From a checkpoint of a small self-supervised audio encoder (BEST-RQ): 2.32M parameters, 26041 training examples.
Rows from block 2, named by matrix and row number. Rows with one number belong to one neuron. Each number is 500 + 25 x the weight over its row's rms, rounded and kept within 0 to 999. All counts start at 0. Numbers have three digits each. After the name is the row's rms in percent of the matrix's.
# fc1: MLP up (model.blocks.2.mlp.fc1.weight, 512x128), inputs 64-127
# fc2: MLP down (model.blocks.2.mlp.fc2.weight, 128x512, transposed), outputs 64-127
fc1.277 098:527458442484490526522488513483447517532524541498470523464555499542549532477518525457470495497466478485494463500491467527533504464509486510522490483497500476545489496523484465502492486503463463
fc1.279 126:547501531505499491507562490505506501505537485492501502485467498514477503500530491497499487518497513507519514509455472459493515511481485508534550490497485520544504539507500518472459490477503538
fc1.280 091:479516494507485498543556473531468500468512498494478498472537505478494494478539531509491437509473492503536505501503473521521517509457529537518471482504492522497539537490526471473468507495489529
fc1.281 075:521545544472491545454501578517490542498491542502466500526498465500482485506473512519500498512439485490517488531483496496501520539496488509541519522486541521526502506507498495516474510467479476
fc1.282 099:515503521517508540488508468486499496498522512495505519525539496454486490460523509508499561429522519521506507498503444530472522496512456557514473486465484471522525466470474466542489513467494469
fc1.283 114:449509483495482507477494502521486484478521486517523511525532461517492500485512517500505477522504514486477525513514489510488511564527516517499492498504484472503480551496507502513434532505483560
fc1.284 106:521496525482465504564488521540539479560496499527532508449444467520467491509474545508502436445524514492483568516512505524521474510480523512493535488505505489499475490491538475506448492516464488
fc1.285 086:483477536538492500546498509548488447479491502478512461512483504514471496524432478501518497509511517509465515442464495505448499517488505526523523504519504485496542484513468502523501467513497483
fc1.286 099:511515448501502488526513491522594500512499453481483493475510531504487508573492484494454503527502519458503485499512506489499509473523498472532518511525462502484467472503522506499501461487500477
fc1.287 096:515475539472501532468517497520489443486516485518525498479508501467542492479518468487479489502480495484471453486488517513494448490493486515527510529534465523463508484509496477504463494463451517
fc1.288 101:510520517536523466478577479459524486502549493474510481469500512514507505502536515504489458530501517500561499522468484512546502501509484539497539480503474486535471536504472521486498517507480508
fc1.289 116:481533484516521532549517475497508480460483498443520498456553480521510463472513528490503468516521509496504510573488491504517500487465521502524511485528471497480494504499480521534482528521498481
fc1.290 086:510480503505501535486493516528533523549520492553496484508492486452510503474505494492452446528504508482505511482498489493511482490482528474495526477487484518531521493507471512444505506459552500
fc1.291 090:520457490483476497482525571540553497527550474497481532518469516522497490519485475487496497484496482490455486464541502458457487510497496511511459509490452484543498519473511486502547482490499526
fc1.293 097:495487465506511488458525527477498489529547488493484492519496455486516477466533474535516510452504492490496480481536490497475506500505492521533528479489533461437499514510479520493534519503446557
fc1.294 107:522500428521489455510527476499547500513466510503486538483516472509475540533481473443465497511504511525487488515503514501481503461485493518520491517526472470466488464542523481515502534508510488
fc1.295 100:518468485515496461489504495476508448482450496517437577467491518527515535475547534524508497508515474501480486494522517496454533455539465506526528487542465463434488472503491487522506499526516531
fc1.296 096:466499478532506503476532504516512509482496515504522514481496508437507517509507526499489510482528513534475508502467506547503540507521482494519501512501495506443526510520479530519502480512478507
fc1.297 080:473524515505446474475459469505502480539463498514452493523473504538466508465486518486475486443497498534496503534490519509508515488468487495533424482475502507504439489521510522504485545517498481
fc1.299 118:464528461513525508471505473474477504534499524487444495513523512478497517514474477504501491510506540479511485477525469499530462514536459524511483461501506496482474527523479494488484499506540506
fc1.300 094:490517486524511500527526535457506519524482473513486493460530499523453481467466511523507468518486499444534530514516501494501490485503495517545513497504492512485460463519550524499489499496531483
fc1.301 090:524461495466490453529505498535525494471485513478511483517511478508499521458471472523478515474529536502438465479460473472481467488494502510486469485504482513481484521519478464506492491497528502
fc1.303 095:483541462516472533492484468516514505446473463457514507502520558484499593499490471519513505485480534493506490529491490482487493507452476491521517509513516534519518455477511491488465519513488498
fc1.304 096:519520528480474505506501456448485434446492548496481509527593515507484491506522525448518482486492487498512490492500455505482514453487473492477499511501512498485484508505499503508503482485516433
fc1.305 096:461489483501460492451502493520479535510494467476513507462519539470464533536458536502475482461500506489503476480514510483471492531488483537513511517508499498527468525485537566525511488513526479
fc1.306 104:495481475517479513492545509516488507531495512528492500578482486505509469520480517471532489476469476475526484510484504511479560484547499500530510519473472493486470554436502477496504483514561487
fc1.307 095:492494478503464453532534512479483517551500544527486532482521497526501503467491517470495508514454540490527508493458522513491484490502526450495477529524510513502499484483517450534470499482481468
fc1.308 101:528465479524486500529491489474513487535524505448492525507485476549516508507500563477491486485488525446453535512519467476484529498485515531486522488541481443522507528577469513486503509537506552
fc1.309 095:512497514475502508520491493500447503503498473534480492476526499520527497522497490540502447511518519462516497541472529491497530551533490488513483492488499505484490532508482471507493525532499447
fc1.310 121:493495481514521495519512489464506485442496491519518491494463506522455487492519544506496439485498503454492514502492505512530500504475491531506543508503477498534506493512528495536498496469589557
fc1.311 096:461497510496512459501496513491535462501473493570520493546514518496502502442483513503501479484505481502487517522553477496503541466521472453511540522491509474504464485506505498484465525513496475
fc1.312 093:501466478511509475521485503539502483472550539458511469504522464484491518514481489506490487509507500452474451512482492533492519527524475488497530478440527527502538474492548479465478492515501510
fc1.313 095:543484468527479504469512530430479495481448489495496452481485476499489495545530486478474472459478476480547495515527490507530525494504471466510483528514503536539494483495499543508536489503496448
fc1.314 068:489452521499528481572490524516554504486505486491508460526502477510516493489546492438505507511523518543499506540531523484505519479506519492492510485511500492516516483489481512502513532483465524
fc1.315 098:490499493487508524506509496533497489467496464516432565471525493476515478513555507482520504504512522515509539503506474514461507453528491498507496488497497495490471487517444490497446525510498486
fc1.316 101:505481535523481508503455540466485487462503502483526465499506463502491464511528488408492491540520480510541504521502535482510438493497482468472488524508507488472502471514469506505558509508463497
fc1.317 108:496484507509501467527459488510430529532516512480497528485508519467475487528563542496508500484524463494518478501525497478503555438512497511441529465466530513476453488474523492534511493481523498
fc1.318 103:509540502503496564482497488533495511507502494464481498472483536501506493545535572511492494502532480477509488522472509546542492531484476524488466487507468500468500502529531490514497535503477530
fc1.319 095:490485579525458489539509501457491466517485549510510524494526525533494556460487467523479544517503509502498539531567487462502522504474490516505518481511506466491475468494524530495478518499478451
fc1.320 077:498512462476489517520471533520506523497459537508495500516438502535441470503498451502507472507514503475480492486492496471530480497494458480518526508510486489478508512482547519531468476525492474
fc1.321 113:506487498499477509476498529499496499496492488491472478505497496471479526471495503518505509493512526526471504487483491436511486470520512462494484477484464521478483473465535484520505451511431519
fc1.322 095:479466481507524460520458524545472489482468449520523489529505486510491503482562526485509520471512486472550537493473523531508463481450491472473491463500479533486446483515483494485507475488512482
fc1.323 098:471510513520470505478485499480501501484497479501471477496477531466501485499486526462459534468461513508499467457476520553500497490444522478462437505506487500524474515488496468516529546453503528
fc1.324 095:483474468531516532515506480490477472501500508520524480467523496510503508485545518487457458466483509476514481449516504487477504493462541513477444546487508497546474489483495503494461515514440536
fc1.325 118:491446542510511497492514504494466509498492474497501583483514493496486530524488486477546513517498505513517471517479472480463498486539495500480502497552481491452489486467541499498484550481490528
fc1.327 082:486497532474509506543548480488452480481524481531507512504498489463472520470525508498423503485490503522533520479504499486478471491495495517464508508547544550500497502469492494508483528524478519
fc1.328 111:487488465520527543526495525471469554536503495452489506531488507511519487456505489467480469502482509510484498469525494515514509464543465483498483524508506493494511521556519501523525466477434541
fc1.329 091:518511576532536521518504510513472499523501486499472490474541518541522500483499516484501469523472524482538524504531480452498487523499490466541500494495494502566447527530537529496499503534565535
fc1.330 109:485469545482529493459486508492545508473545458480523568520518467464472505534506503523508496513499469450498506514536480469497499541476494491543501509488491517486502486533522511519511479491478474
fc1.332 099:489511490525460508494490496525455488536430531467499478479519524438497498476519553481450509468527489462562544482502507511541467532479484508491511466486498510540500474468516508494525492509483488
fc1.333 088:492507502479556465456499519495416508506470565483489497491494492542512432509459487542481507527475507484474494524495505502493516497506499512486539506518485530496493504524470483519497503452519482
fc1.334 096:485485447552514485484529489463495499562484492509490529481498483498520475516464518513489499488521450499482510503507484493521531507491477499464493529510481486447492540487534508480520510603431493
fc1.335 077:476487502509500504537487533484543510493513538481493451504482506451489501480524529479491514477499504529468519521495479472520483509524497480463521482461511487473492531494483510502549499535472534
fc1.337 081:550497506492487488455537512529513498526494530467469471546517523508479496512530488493472529523494509507502483484516462478499497483492470489555529487522484490430503508476535563495503529476538496
fc1.338 083:473496481529493492498497535478559504525504481519474455495519513473489517480562489523461524532514480506514494520519478484548489475482508504475500476527515552525535507480543500447499507444508480
fc1.340 093:463482534534483497562522485509518525506559514546488496492488499501462530498491489503473529522495515530437475498520472539478494480546476504496475490508494509484487495478478484470509497524478490
fc1.341 084:491523511485491515509526480453511493476503503523459440580525472522512518448479527482515467549486473509500478479488498492490484488495545497495502526504490448487464494487456521520463504483520472
fc1.342 104:503470472496471511434494516496541523529457503508494523477505525513497457476464445440482485528467487491502486534534478491498485481511503542486493469499449444469468488497530485498523492474481499
fc1.343 099:497476468545495614516521496504425438512467500513512477521466469518465492513507505479469488482468497498523485522475489461507517507505471508514496481478539467514492483516482516502504469545466523
fc1.344 087:504531480530426548462480514480534475497477477510492486477485509508457501507492519489530446434544491488496545499469502473479487530422514457499524523491514496564482451505492494515496506498471478
fc1.345 098:475518533532515477556468532523473516496506521491500507415513466503487494509516510480539502520508474478558491509486507518516503486457502487497499509495514483508473511482475519501503505498507453
fc1.346 090:531486516485522505457520536518499497477497493511512495477511498509530506495497456496521512499518481480488480503525519506525514509495497494479482507496475527503549501484503502532486535441520490
fc1.347 108:512467522508539499479453495460527499536538498461536489470491491504502456495476480513450485490488465493470525483498479509483478503517489468476510574480510485491510458518494525472504532492487535
fc1.348 098:483515496484519520508486520505516504492513504482525466519498497520495544502555503496490511511489471516529440516485525498466499503493499510542428511533483475534494464504483551540521485489466511
fc1.349 096:527490510490522473436524519481467437484552483491487501517538528439514522544475480568475526510494496520471511528462513501497502508499490482512499524479510494554498501499528477521507518497496536
fc1.350 089:482508477487462503450504520505492520473495546541516502449485460512523491502496524476495493502516502491471484499480481457530454510454436486519487548502512473489500474553485514480519493451481488
fc1.351 109:556511504477460491520501499511519533489519519509499494497480489493492511499465497501537456494523495477500504525521503573493451489466454515544510518538576496520493523437543480487495511468520483
fc1.353 113:451472447490496477538513488513419510488544515466502485492555498516470531558525444479495504476472511511499510519495513553499488455468497507520498482515468461482473483498515514483502523533516468
fc1.354 119:503522517520464528520485524461465507501451482525492498508494486477518465526521544529502484513525483495461482494494490472510441492511495522512464525512490486507506526510475473476455466519490502
fc1.355 092:492508526502521533486486513510453495464481511421525509472489463529499513528504544490541496516480498508499494504497520495519513533480444534460470544527473517484516556468521479520538506505510504
fc1.356 083:499468518473491529467519466490470515447478506504507486484517485524484523511499459490503488527503474531506531557520517503453513512527527468491514497447481502484529490511518465514487482503510509
fc1.357 120:505508490512515439549492545533485543512513482500482464536491498481494428497500526500497527479501490432485528514549525475523510503493484461523459502521464501467493489507478479488497508541500542
fc1.358 132:495476540501540474449484475488477457449510494475492516501521487485473490535523485503429498501514493469494532528516517469548484529485499503517524468501484466575497518517486475537481492502510487
fc1.359 111:488535535526492522477503463485527536503558542505477487502506508461472470512473539496462472508538510516511490464493504495499525496502497488501484493538490513550487517475507491473509519487491503
fc1.360 100:500472502508489497505506533526517513478516497515505516495509485485459515501483471483468520518541484430477509461490511501486474480501512482513490479538494487576473483505469477533484517493490531
fc1.362 088:502495549494510510514472533498438496507516495490525536502489471495534538539533486553478482515514496487507536482469547520523499442539516564487540514492500493503544503481510519516494492484501519
fc1.363 070:486493547502525495505508519489516526502459506508475506498477508520477506525534494498476488432482517487465521461451515501466490518508501433479550496541551490526514525497495493503480503490548506
fc1.365 106:509512479518535538533515439473460488552493475488513488452495506514526469525494512466485493465450499497468497524481530495513502544497493494495496505514491504493499476471523487518525536529512522
fc1.366 105:485458521503484521489520465508391487517480480467483465478488507468492467530559497525505466497513502487514466495556466491514484463498466449510479500513492504437513503489472506491492468454491473
fc1.367 116:494465531544501525544496495541551497475481486509501512445497511488497487534556517485513491502507517494481500503480496467504488501498484482519496502502501529509470509480467519434501477536543516
fc1.368 126:452509507525538520520498514498482511532504505496498487466495509515517484482526501503513497487517460476518478490473536455485509502491521508430489540488528479525475507490498507518496555480538476
fc1.369 088:533522542505489495490498480482522519497485446469493537515499536524476499484511502513515472461505535463493476501531483538532509498520477484470488469502471496519513481558451488504487512437516522
fc1.371 111:530491487516499504465513462501478499522468512467524455516546494475451484516492488531472491532488489494516441461454496412521519478522480456511509498486499494506460555521482534483528505463461500
fc1.372 094:494503495492505515507536474507520529534482530513486474542543479482503519447442551463483480466502500440488531508473499502532471479537502551477497515530475492498488512507518519478483492492565504
fc1.374 070:509487512501436518516504475489513520490486466459538483484464492527511490491480467472450512449463510477514452528535459496551535537515496535485474461488464456499515524494498493556534502519469550
fc1.375 115:450502509506490512544478458528427519491486497521495499481540505506480519500487501532486503513454480534496451419477483482507496499521484522547497496516488507494479516465483498508519505471475460
fc1.376 077:492511507523491524502469502450496448492522522495493500503451478564472482455489479483477497423454489474509470484501462485474483481490507522505472526519471478535542487480488477508519494543517485
fc1.377 088:495440488479491494506531425492471489478491541498492539484521489555502564535507529493485487520491497529475510540499506497433480482461509499522507478511526498530491522523529466527498508509506480
fc1.378 102:482498514484541503561511531507492535449476540519463486445516541453508485544508515490465490482470500480495481514498491487480512486507481492448471515511487520541454488507520537493532504500534518
fc1.379 112:487486619527487530511499494525506506478466498517532500445520512484499510454496531488456529506515503499518524528520535502495504506442500511456506483483517506532498476480496499511485530497507512
fc1.381 092:489519498500495485475494500533546482493508484459478512446520486553482534503455504525532496552533499460526537543518488493530491493523508502533567506500441527512549540481469508467474503516499500
fc1.383 100:465506502528483521521490502494490512464457502470497506555453491487492518531510505502489525501514472473501517490480454487486497522512486478477493483436484484495512488504488521478463501526527435
fc1.384 105:492508465512497478475475481509535484507499506484530494518463477495468510523424515536528524492521533458504517469485445550468514529517518521549486501509503504480482576523490482505490501493524516
fc1.386 099:492492472468485478524469478523532498498526546480499511486472465460483526516424539511482452523530497511496469530478480501510524507463486530501483516498481487501504504554454512510468487467538516
fc1.387 099:485520473513485480492518512479484536520499458496525528472534496497484489546518526512479451499525511502464470517494503527515543486429512502440482492496521514537475508489504506502463513492522524
fc1.388 074:464482511505509479491511506502475498504509524494536520546538445489495465501456463528517490512517546490467477487536494513502506476514493534470474497516510479498508473494471486473472490459487465
fc1.389 107:522492478524470533542490474460526520501551520500504545456498515515532500479507501545522524530514489509493523493479465526478501487549464515521504491496479492495486560471494494518538488453506533
fc1.390 113:550523497523490493533499493513519460503518474461520551474485482510523477482481512527506541515499508535495513499524465524500511488508483476553542522517458483520493529485500508520486484489478494
fc2.277 094:481532533490497504504528497498509465520563491500484503539471493501463448510484522463494511518530523523502494495471481521509529568509474483532493466519479494485491480496482518488493528551495533
fc2.279 102:438542510487466515532509488502521513549511503516499499526530478515483506468512479484508514528474483509496539516469514515512494535511476490485491508467482463486463466478478498511537480508470488
fc2.280 099:508494493534451500534490522535516501498483549521519523489501464527503500524491557489547472512482487508483519512498491494514492500475491479573455490504464505476522472511532510498536524508516481
fc2.281 078:520427488473523527481495507486488529492499505485479525493506529505515545475504541489514470525505499490505488530474534519522485476502539505520506521525507500520533492485502507545501491517434503
fc2.282 108:475574493492508490464520481490508480512535482525512516464476508456497506489510518517548527452492504506480475508514510464485464479482513449500534483515516543534504520509470474492479481528490495
fc2.283 090:565519541495516478452497555513515500472501536480474487476519502500493498535482497489520485509479521534534454507555538517487498455508494490462496479512487479519503530500487506510557481496503502
fc2.284 109:502486504452501501547505516503476499540470487497512503526471557475513511536472508481520525454551487480542511485495514509518477537429506509468480475482497534541501459485518483506544505458488484
fc2.285 085:471520507533507520527526488494509502477464506548474516491542473504466516516449537510457465499499492519501529483496473467441498485488516490502488471452500488482467486531509475517515497493486498
fc2.286 096:491478511495505560509499491510434509545462488501511472513558492541500461533479524477489505529518521518484544491504478528531513511533499551495478512556526489525518468499504521501483529503504490
fc2.287 098:470511436511461503471474519487492476471525516460468546520522481467503508514462523462491509462532486526491498477523480467495494554530526488535489528479508542450509512495492530510521505498478524
fc2.288 110:497516471505448494493514533480477461499483552549541514508483492486470497490523528510481510522510503500455506494459513481506464566548473468507528482508489509515535527543459507481500503471468495
fc2.289 122:514464548498485481534531537474506469508506529523529520535515554506517473485468510507474519518503515498493490536504549505521486505563528514471517490532476527501505515501499494510464491490467525
fc2.290 092:484512536507468498495506538470521503560503550516526525500491472462480508502494539498491501566508471516545515486495477516494532493494500532468493469502513508511511501507448494462524510528491498
fc2.291 090:536556505485527498513477562505484502548505537481480569541490494504536482495473482499512518502525524483508508500523505498506519477557472530520482471505510468542539499485535533553488499470482519
fc2.293 092:506489499483468507487503493504554513534435485478521467474572545507486499468512487518446501455542492545502481471502486504516503487517513527498512489488489503526483515521529513513432484480474507
fc2.294 113:481507472534501479521495511517510524511518511483505475522507503464489506530499507462519541514517517496546502513469472503517520524472457473522509491509477531513535490495481511411476480550480512
fc2.295 108:526542506495466448502494507477501492482463449550534523517470537495497494481538483498460511535482524519489494503513492493481479526531509529474544513505530478470498514501523522525442485448449491
fc2.296 103:528499499519514468496525502546480486551457487484531523466488546504485495487507532496525511474479497452508482487483544502496513473518454479547507509558511498475503488563490509465481519513480486
fc2.297 082:503482508498535491479502479474494488535496482467504492448503466487522485438522520490503476465484501486523462523430497515470471473448496473517426503515513511508534480512499525478466471455479477
fc2.299 106:495504522525459487488442453496495531537493482529461485491454515492470518438476492485469477476470518514507478501486480495468508496498472447533517506522456493506457486484495500501525492494507507
fc2.300 103:503488541499499487517489521470502525522470502473517518498527498498513491468497503511526509541477541539473521513544542519493546522523543532538528514428527493471488483483486487513539485521533500
fc2.301 090:505505482469493469548509511479485492478472512490488497500517524485481514512543477508479519460518537503526481483484523505495484475473482470515469484479512467489525526486450539527525551483540467
fc2.303 098:505496513543499540525487485528485493460520528511483539491507453509483437522497517528491496457502504511457555518539512506504517516462474516525471497515514480520432495492511510491466464501465480
fc2.304 101:493492500497517518523497518492513521450534511485530469472520474528494495509484531535496550489508486497485485477487480522511498547477478439501501498526494516451562454533448483566497523494513517
fc2.305 103:516480482509507508509536471488535485511495531495455512518560431538474531492458515495546516466505478503473449509478532492458512441486548466496539491501506543505495504490520506505495519514490497
fc2.306 098:466508480512519528513515494499462521492483509498486513493490484517508414478504547466480507484490516536487569529508505501517523523510481485529503543462489486505492514472501530478502469470543488
fc2.307 088:499514479512462491487463505475532464508523452533504511496487498485501452477482509478496528507479538472504519504430510494448509520519498524504503480494501476481483477520506484509484526522526516
fc2.308 110:495538492478520482468480505522504493527502496488508453497481550535528530491477532475497490461492499564531534510492469483508551494500529459492506499525473525489525493535441501499462499471514496
fc2.309 090:503486484469450524500560522497520505508509508466510502542497452500507447492488519516500499488489489506508538549501499480487520494545506520523503533514475472513522537475484481499499471466513469
fc2.310 114:497488510498472501496497492514509540496477544528526473501479504503550519510541520503488513480456500579541519501467482512526509486506458515509489507518543518445508459538488515507495510525553518
fc2.311 096:526478447494520494517497486509466477524497527454521461462492479527476517440531486517513494507500518512510510500520507520525485497463511543458524489539504520504545464522514525499512478468496538
fc2.312 094:503493517486518487502462550486488509479539459508453488536507535509495475530486519509496547549502516518497475479508497526542509474524507517481508483410491477492488499431495524535505508458517509
fc2.313 105:550534534479533494477490540490487509441493559513491508500489515479458538496513484450476479513549490528538508506517519500492472453502502499476484523478453468511488493503512517493518501497491472
fc2.314 077:491505486470485499500460462511506540511506479474484485490514523454518520472513521445484485520527488465527478532498482482490546528471468463479487480485514516500460502505488494510475441496503504
fc2.315 105:471488469456503515500506514474499518479501518539516458512527486502512541502520454507504514465529564511478440511526517464487535530485489469487533485490542546506474490538485506505544505470471479
fc2.316 104:528532501474480487519547535484492543450512449477496482484484517545506501490471518428476471515545458493500507531507508516488507476446539495527468507504467465472494502497504516511494512503519527
fc2.317 115:487517485508470533511454489532547518516519498504505509517487452485486490546549513522485493460453507486473485520521525483496504532498493508523504479508527504487492495501500444499481526491534462
fc2.318 096:573480530532487546466510481522500471513526523537536502514508495501523503537536483528523483524467464536477485501470505516522474465508512516507474530519499509502537516545497478506521431511485513
fc2.319 097:537474465551529472558552477458503524485494475488520512482514473475517530500473536493504466532505517491508462511545479487514507500505473471507483517555472531509498502496521517507521505513537556
fc2.320 087:480508509529466513477461501485524482535506506551501527474508508566510536454476536478506467503529501510505481472484462468484477468491461492518505485480517493471511529501533514514512539513508478
fc2.321 121:530526493464510502488505515514511512517476455476531461494474469486493497520505538513488500479482519522535512489496453518546514498532509510493485492489493477481555476507532469464456503486490517
fc2.322 094:479485528452515522504547491469537483488532479496534466555467473544462457509525530519505500496500490521493491495446489510541525525476538517535545467443451495503529486527520484492519494506460506
fc2.323 086:461495502503524498497503497517476495488511497515470489469492452486487475470503498502489502444495499528492471454493498511510523504461502504453469477495512501547521522486538510495493462533498523
fc2.324 100:502495490506461518459542530462538473515530540470533492461515528521530495495543502470534512514531515540498503480549514510498511514513492508474478489475494527521477518521467539477532517483477447
fc2.325 098:526500481470498518486531526482481491492486516509487473499453519508449524504504499482449535489489495490512517528481505464505503504513556503485511536502504543519529478533518525505495464621473485
fc2.327 090:497481469468516526483475498515576492503520529474526476502505491455508500492549496497507492516462450521487516519504491498440503507504529475497496507488511470479493531500508464514504522464498482
fc2.328 111:487496501535503520457503502488516483506528540544477477494474505495455490534569494513502510499521522498523519457538457483502502517501488471493508515556493498512463508519543498512492546507508480
fc2.329 106:469516455456467509508466487482498499513460512465507470486518486512477488495527491489514481514498505541418469511480496478464536483547496513514491475488457519495527465525538480510491549477514466
fc2.330 096:515484560498481499480522506542481529457472519512501455504507486509488501506475421507500503525493491508485520494465458511516510514496499511517494482445549474479542468523534490561473514547509513
fc2.332 103:471497544528501490500491509519522493493412450537537500514507531466507511482506486532511475517510480503463487507474461496522501480506509488502505508455502524490499475516473533475505517488421475
fc2.333 085:478492486454502492455487515496547493509509507502470540500523528519525525496460543521508478496481520483543472519515511536494514483542473510502506518456499515490484538497492495541504495544520533
fc2.334 093:486513504480483463485495455498499507512530547495481507531471543459506489515444476485539504502518462486488516533504530476541492462491512490478488523521537490505533539504515517510445501471459503
fc2.335 076:491526441502504523496513500494462528493516471533540470534484497465519485501559528496481485477514453501550477496508520500525522477502524516445503467496518458477478482521456488497500480461489492
fc2.337 083:551507520522487495488512500532513470523476483521504500511507484487510508529504498504467490527468508531473503444494474487474517505533457501516536516520478530455504540463588505495471513515532529
fc2.338 091:516491490486485478484504512496496496526533504533495478542525462474517545494539521485495497587529490500495485487508459530525474555452521528449458434516523523510483495499476482418500472515470514
fc2.340 093:478497506523497521524506498476493430533520492470521479496547496501498485474487495500528511515521469520565510495505495506486515500476556499503472479531538507528504540486479476463465517482516484
fc2.341 088:477501494478522514515517508507476491493489555462476527445553495503511489486488508459480498536484557494472484499491475540456488466488524499507518516462524484492517490539438516525517469493511499
fc2.342 101:489513517503499501454453511529480547547498482539476521535494458489509498480455501451511529532514482527514504534538515554510501541544485499508501538492450494531507489489506521483481502505484503
fc2.343 096:498505501503515553497528477486562491507496484489489411480469526477481524525510493462524517475505481535488483514495459480490492495476489491488480529506523493517527482494466475493506548458505502
fc2.344 086:510444548504513541501529523505460492468508496470471457482483504513509499500527493476557487478545511485528500495489528506474540454468471531504495532514493520536509481494543502516528484485490485
fc2.345 094:542516498519529484510474520465496511499486443465519497506491532510514447527529489535491480489498500555478539514511457502536457492493542457441557487489494498509515493512451473535489539492525489
fc2.346 091:513511474472480490452485484443527506488502495518497517503477510533502526534503559513466477493534500510536549489528507513480499518510488525480488513502541478515451523522523493507479518509508513
fc2.347 106:519471514509473516499519521472468501465493514517493479526483506496528528484516501485490428496510470522520513499474517543534535496533498530466502567551491512509514494420501485502486504498494501
fc2.348 095:514482531534442481523549542522465507517470503521476487474454526501484527501519468529509493530521489501492467535527481510459486493523510545521451515481521464504491492544514517478505509502479506
fc2.349 097:519537461480552469441515498456508495492559498503486541469507484446527508510516460516509510508445491493539482566546490505523517520524508516501494495514491509521503488485512492512465487455494514
fc2.350 094:496474524508549499468514517501519499488495513438466476600494536508507483524469511503500526498504495506531464491496479494539527506485546473524475549478522473503495487484536474498478477526527514
fc2.351 101:525513511503519498480466491539464445488483539510479506501516517527519463520474466530502524471529458524515471501508500515428505482473490483487540487506481537475517490439560481496547489548526489
fc2.353 111:492483500494479483533526485499532476518525474525467510460508486514502543487485486485474451486516513526529502555521487500501479507503475514522457514512480499551476488520525506527506475453501511
fc2.354 107:501487495517511490504461538466480495495545523493505501528526518487472485538475513498533507523544482519582516534526495458489461512517511526522500531499471474517461467498489493500506485481546499
fc2.355 092:529507487492496537474500504512518490471564510567504485499496551523485531449484518472472514517493481501501501479478522492483492508489499465466454506540543519507523530548450478482474479487519485
fc2.356 082:500486560468476521508468491503520525499500514495519495521475495477502530517512472493506507503477506471485537528553502450436517492489494479480499511486493521507449530544477433521505465517504525
fc2.357 129:515523500523499467489464481501483483504448476518544504510502480492511503482535503547531460477514527497507486523515559518539519531489536521499503491518504484507462527537523455446519466486492492
fc2.358 129:488519464506506518467550465484536474440510484503502509504537544503519493524469523457457487499532522490495509503525513430493527494499512527531495471541531508562474527477470480505493518486468438
fc2.359 118:489528515552497531499449469470486507488525528491492506549491495490490500518533502494466435529506473506491531531521528495495522501521516521476476504519496447507496505521557507442509484472479470
fc2.360 092:520491485511496501514518525480508487492517491469539524518553516520463470491532486520471509540479460428511541497517515537502505460483503506497471455472507469538514517491492502527494499523481506
fc2.362 101:509514458510483484518483549505531508513538512468518493510554556499491514535532457544474514465469524492521473471514517504490539516516499454483500479505507504485526470464508530532505552524530515
fc2.363 068:472530498525499498501510452525492481492452478526477499499492501483499520491511487516484491449500492495579514425472510486460503503497511504455505527499502507533491497528541499487560510520488485
fc2.365 096:545471536513463549541498486498537518539535470505492527548480506534505513496487482502493526486488515510527495490488515500493507433522452563529517504448497477498503485502522528524502466485490493
fc2.366 107:487515499536497525432514492529514492506468538516515499491467486540508526494518501504526503520534528497508486516529511508487520505481513513506552494534489495497502498533499482438501519474519545
fc2.367 114:469475445551503489509480555522466518488510490481517495525504500483434481558526536498514512553496471490522504494454503490522479509504457493510489519507512507486545498511498514458486529482484498
fc2.368 111:479500488481490482503497501489554484535497513461498491516512497447535488514519472506497498527498499499504504534499481495525469469537478507495507512459504481442517507496534495450472480506481444
fc2.369 085:502512514464502464472513489507502503498470534530510479538511522478526467513468558513520510494501497491467482493535500505545479473523544533458533482505486488508487493521464495494527515522460502
fc2.371 119:540481519490555520480481456474520513499482501489504484444514511470463497498537489526517465455450483497502451498471563477482470511458489472535464519503489470509530506507474515470480502495457508
fc2.372 099:535545498485496511491483480496497509478470502498513513482505477502500516463490494516515532481468498482521485550512495438522485527499463477470493508519476529529461472512493526486496548489526479
fc2.374 075:537489470495501548531502469470476535441504542482547512496508475531511550499513480477483556417525520520496455528513517479555503495492511446496490487490500517524479466506496497501463490469515473
fc2.375 106:506512519481483516514485441524508503511499530507446531496535517485476506492474493520518479498455534487477486413496511469460497513484523469539508493514514480488470480554532477517516487521453503
fc2.376 079:558474513498470483495486526497474467465481499526527506463467508533519545493494515520561505442482496485505493473507489572467522516507537467510498511505486508551486506532472551494479469461502471
fc2.377 091:479514504504530511519516486479556494480514532509497530492510503521496459509541491489509505466477533504477526550523467451425503478498503541529471517505522530511448482516551514542483496545481482
fc2.378 096:513485496545467514549505538511505487504532528502480535498501492489514512485514504500504474501514532508544459519483483579472478517500503524515479498535531487531496534466470470528511523466501500
fc2.379 105:480503428526507515499504467499469514503506519449521505499477474493486525470514496494466509500487499473501510560515511467499509494453485497485507479517501498505484476469475529541516499478468511
fc2.381 082:527507536489538475476490538468465498475482449542523508474491523509484488485491492536481483522465471501461564516516465485486493513540512524513529488501490518480505527444450462474509511460498489
fc2.383 098:472519518494526528512492461448501494439521508498509490450470508512509439549519515518484495477549511521473492484475532530525472461522509516510463470472513498535525499504509492530492484491535543
fc2.384 104:488487503556487504474462452504483503501487472546514493505459515481503521514425507507484495514550485514513451475482504476470492486514494539481500496523518509506481535498482507514502542484495524
fc2.386 091:582474470509509489490486492498491456498487470506481475514485524474521469521437533529564527514475489491519496506473512499488477510501489510475465564475497480507491433523474515516472518508541519
fc2.387 094:478520518545491499484469515509528531528498516520504478485515494486516481537502531511508512504488482462524471500495511488508507466477527457498505561539493491517482527490480508508543533556511488
fc2.388 077:497488533478500488466477502499553500464507510536509524493520538492478531533464435487495522502543497500514514518474508487479488504465503462493474494506524492491515473471496461501545500533473482
fc2.389 106:505497508517475525508493475505488510501517558488512495576516502516458506510505498538517499526522470473541541489501494481533522492514483531497517498514540528502474514465499518474450521499484518
fc2.390 150:492495501502488493462465516505494477508531523516483453524510463501470535445512522520482470516488452483501481505494444482508503543482472434467504480471500480464483497476439490523522534504509509